From a checkpoint of a small segmentation model: encoder widths [256, 384, 576, 864], 72500 training examples.
Rows from block 9 of the encoder of a small segmentation model, named by matrix and row number. Rows with one number belong to one channel. Each number is 128 + 24 x the weight over its row's rms, rounded and kept within 0 to 255. All counts start at 0. Numbers have three digits each.
After each channel's rows are labels from the 100 images, of 14976, where the channel reaches its highest value: "responds to" is what is common among them. Only what is clearly more common there than usual is listed. The data: rendered rooms with furniture.
# convs1: 3x3 conv (encoder.blocks.9.convs.1.weight, 144x144x3x3, each kernel summed), inputs 72-143
# convs2: expand pointwise conv (encoder.blocks.9.convs.2.weight, 576x144x1x1, transposed), outputs 64-127

convs1.90:097121093092149110136126118118123100175129166150094108104134087142135100174117172132167097138124130137118175100125089123134115122132141166111138159177122126125126160167138130092138141165135157141103115137134164128137
convs2.90:125134126135157163127087120086126130083108150177101122113109116122133123109140134114099103153113130098083123094117125127108112157127111123089108103070131143128110116149122111135123124107177116
responds to: count: zero

convs1.118:099128096091107097130116123124118103126117121133148130051111133138104081096080105120122090115120041101140110099126099108131087118115131119099141132127083119131090115105129126090133132111099087117087100103120108109131
convs2.118:139081112139135143118173136118131121078139151179120102132120116117135120112129103070120137153139072160091126092116117136118127154141143134087130127191118207128145101145138108133123085186144125
responds to: count: four

convs1.129:079106074103117070127099122119113087120120125123111130081117096140130081126121128142129079128125123098080124083131080121117092129131126123097120136120119132126118123128131120089122119121115126133082049115131121106124
convs2.129:120104132120108166113133121140129124108148184153166133177177137143149130114168124135170153176135133186138146125164127153166181106121125137118180171115140112183165146187180144141119135133188178
responds to: largest object: barrel

convs1.115:076113065100102072129135127134143088149080160111095142094126104139146098149151157122160085145114115125121156087125081118116108146140128149092127159141120127127124152160127127087129128155114101160095103126126151133132
convs2.115:122133128127117208128085139124126128119125173166163122173169140144144128107176102145164142172124164172120146132161128125154175115110127129122166163081133145176156141191178142129130129112188169
responds to: count: four; largest object: barrel

convs1.127:067130068084115082100153121129139098142101154111114150074128095145148108126135132131148074131131120109132144085113085115120087141120121115130135156137126123118133112160125137081138125125113130154081102122139122129130
convs2.127:124110130123111211123121123143128125120158180165190126185187135144157127110186114154192141179123137206123138147185129145160187072099141139133188190114139133190171171197187140138125143130199187
responds to: count: four

convs1.9:073132075075097077100139143131149089107120114136113159078118073141155097128156117136123072132119137131084129091119076124139101151113127125100134135121126126125130127129134123082116116117121139116077099116116120138134
convs2.9:115106124118102182131103130138129138119119175151164134173175136146149139124165127152167167171131129175134119142163114135161177120095141130128176169107132131178162149165176156144120130140178178
responds to: wallpaper; count: four; chair

convs1.39:059111060088130074139109116126126091141125133102117144076133087146141101132145139130135061132126115106098138087129073120126093138144123125139126130121112132125149128141128133083120128129121159149084077117127144116131
convs2.39:118106127127105188112109121135135108104132188167173142182188140144155124100175117144172124184127139185105153124166129144157183105113119132117180181093144090197165143194187140124112116116193191
responds to: largest object: barrel

convs1.44:083115068093161090143151125116111097124122140115152135093115081094163081126156111116126103121114098151102125135110093109109092101101111090122118112120137128127091106137119104104112122123113094133125097128129142141118
convs2.44:131099133138105138099166185135130149129169151164155155154161145155149119138164102142158115157135136182119125145159134157146153000116145162137146158187115152160147163172157129140169216158176160
responds to: count: four

convs1.93:101101078057096141122162124094161122112151124140099096130131087121137124131075120117127115119097052109131135061138072124141088159098126115084137148128136128120149126129095107100121126146095135109103122134141135145124
convs2.93:121120109121120188115130179140131106117179161185165139158146143143132122106171130154161132168148138178150179132140124147131146130125113155115151164116128124149146153172153136124132156135184154
responds to: count: four; sofa

convs1.57:116108108129150099141116116100131114175147157130104101105120126158116102175134175118169107131120127109088174104120124126119138141139146174131128162173127129125128164164146114113123134166140140141117079139122169125137
convs2.57:127124125128154142128097125091124127086131147182106130118106132124132130105144135121103115154129122108076133096119123126098113137104138126084111110108132133133115128152122122121131121098179112
responds to: count: zero

convs1.142:077110077089119086104160144095129100123114134114124140062126093168168077122186117138129073139134121135135126100122102114108089142124120120112141145128130118118122123146135137090154124124111129139083069135140124129122
convs2.142:128104119120102185119125133149133146119159184149179137187189132148163133126171129149180145182125138196119132136170130151171187104133134130129187183115139138197157149184195142156126119142191188
responds to: sofa; umbrella

convs1.38:092138086075176113133149102091087102141140135125145164106107089103136120150157139160134100111129089112086153131118099110114092153109129156162136149150101104103112148142081101111111123132097150153133100125153156137136
convs2.38:133139124139156147140087153080126110067123169201108101127117098136138124078157144120119106175130099123107122091132149101102125139147125138075119120083162165143127110163136081102152097116179115
responds to: count: zero

convs1.11:085175089099138068129109103193128085119107141115100158087134134113072089147059140129155095123128105127056151081116101118125120133114132137094124146130123118119111138139113127086104122143121130124081142132133124118111
convs2.11:122134102126166202112187141126129121132124114145125101118115148125086121115137140096117114113095119116085153135095134113118110159169107124122106117208130178106128111157117117133122149127130106
responds to: count: four

convs1.5:100096100106149091157094112127100088167075167107103135106109127106106099152144170124164105114126131123064162111121111122104097119133129144097125155166108121121096151171123149113130109163104086154100116096127173116116
convs2.5:140105109108119150098127120157123130113140177186172154176175170152157149115174160214169086176152167157097130127171140131162179130110131153118175174077136126183154151184182161136175131134196178
responds to: black walls

convs1.68:072117064082138080136124123124147077154113161103098138063130101141135094149141147139156085129125108112118162094124076124116100112143131115134116148139112132134100126164119140095131137146115096128096091124138152140138
convs2.68:112114125133112186113091153134131137112173180167163143177177132138152134119165101144175141177141135181127162131177135152160179120140144145116180177085135147192159134201186141127134133110207180
responds to: count: four

convs1.135:101100116091137102114083127078121122129121122137119077093133103129117079122150139118127101120117114116107132121120095126123104135108131133071120123136121117135092124121150124102138132136120082157095041111092133099136
convs2.135:120099110120101096110145121138143126060114183157150127162173135125156126122153141120148123182139115170132141112156128131155177154205140139109173157117127144175150129161176137126139144160174171
responds to: table

convs1.123:074094078102141079117120115105125092136090139115124150072124124146123088132143137140139078130118092081107141087129098124112096116143129118117108155121113119128118124149125133090122129142106098135092120123129127101130
convs2.123:115115124124103204098076111133127129108141187166178139191185147141156129106175112131181150182141144191122165138174132147157198118132123124116182187073149125194159139205185141128122093113202191
responds to: count: four; sofa

convs1.18:110099108127109095130130086090104136129116139095150110088124097180129090123188110149111091147130132153132112147128120122127119129125110110093131146121131131128090130145164147095155131119135101152104042123142119063119
convs2.18:124106116130115145121153120146130143097140179155172116184181146146150112115169137147170148181134136191119118122154148114158186090152120126112179178142144128183149126166182140139127128134185177
responds to: table

convs1.76:107119099117156081127139114096075125118096133076124128084131109159087094101155099125117104141126136117149117154115121121122104123124116093147119125133124106098110105128147125112157144089137105137119085159123102025135
convs2.76:128108126117107132108135121140132156100153177146173132182187136142145107113170122131169158179124122201139114131161145138160179091139140128118178179136144143185163130178182148147134138144182177
responds to: chair

convs1.126:100105090109139106158116107111103101160106158112092113101121108136127104175142175118177096123120120113090170095131099121138108125121142167134129162168134123122124167173128120106127126172116143133103101128119166126128
convs2.126:130131125133157152135075122092121118080121148186097121113105122123130118098141125113101108149122114100075113095116126127106110143117110122081104105085124136132105116146120113121115123088172111
responds to: count: zero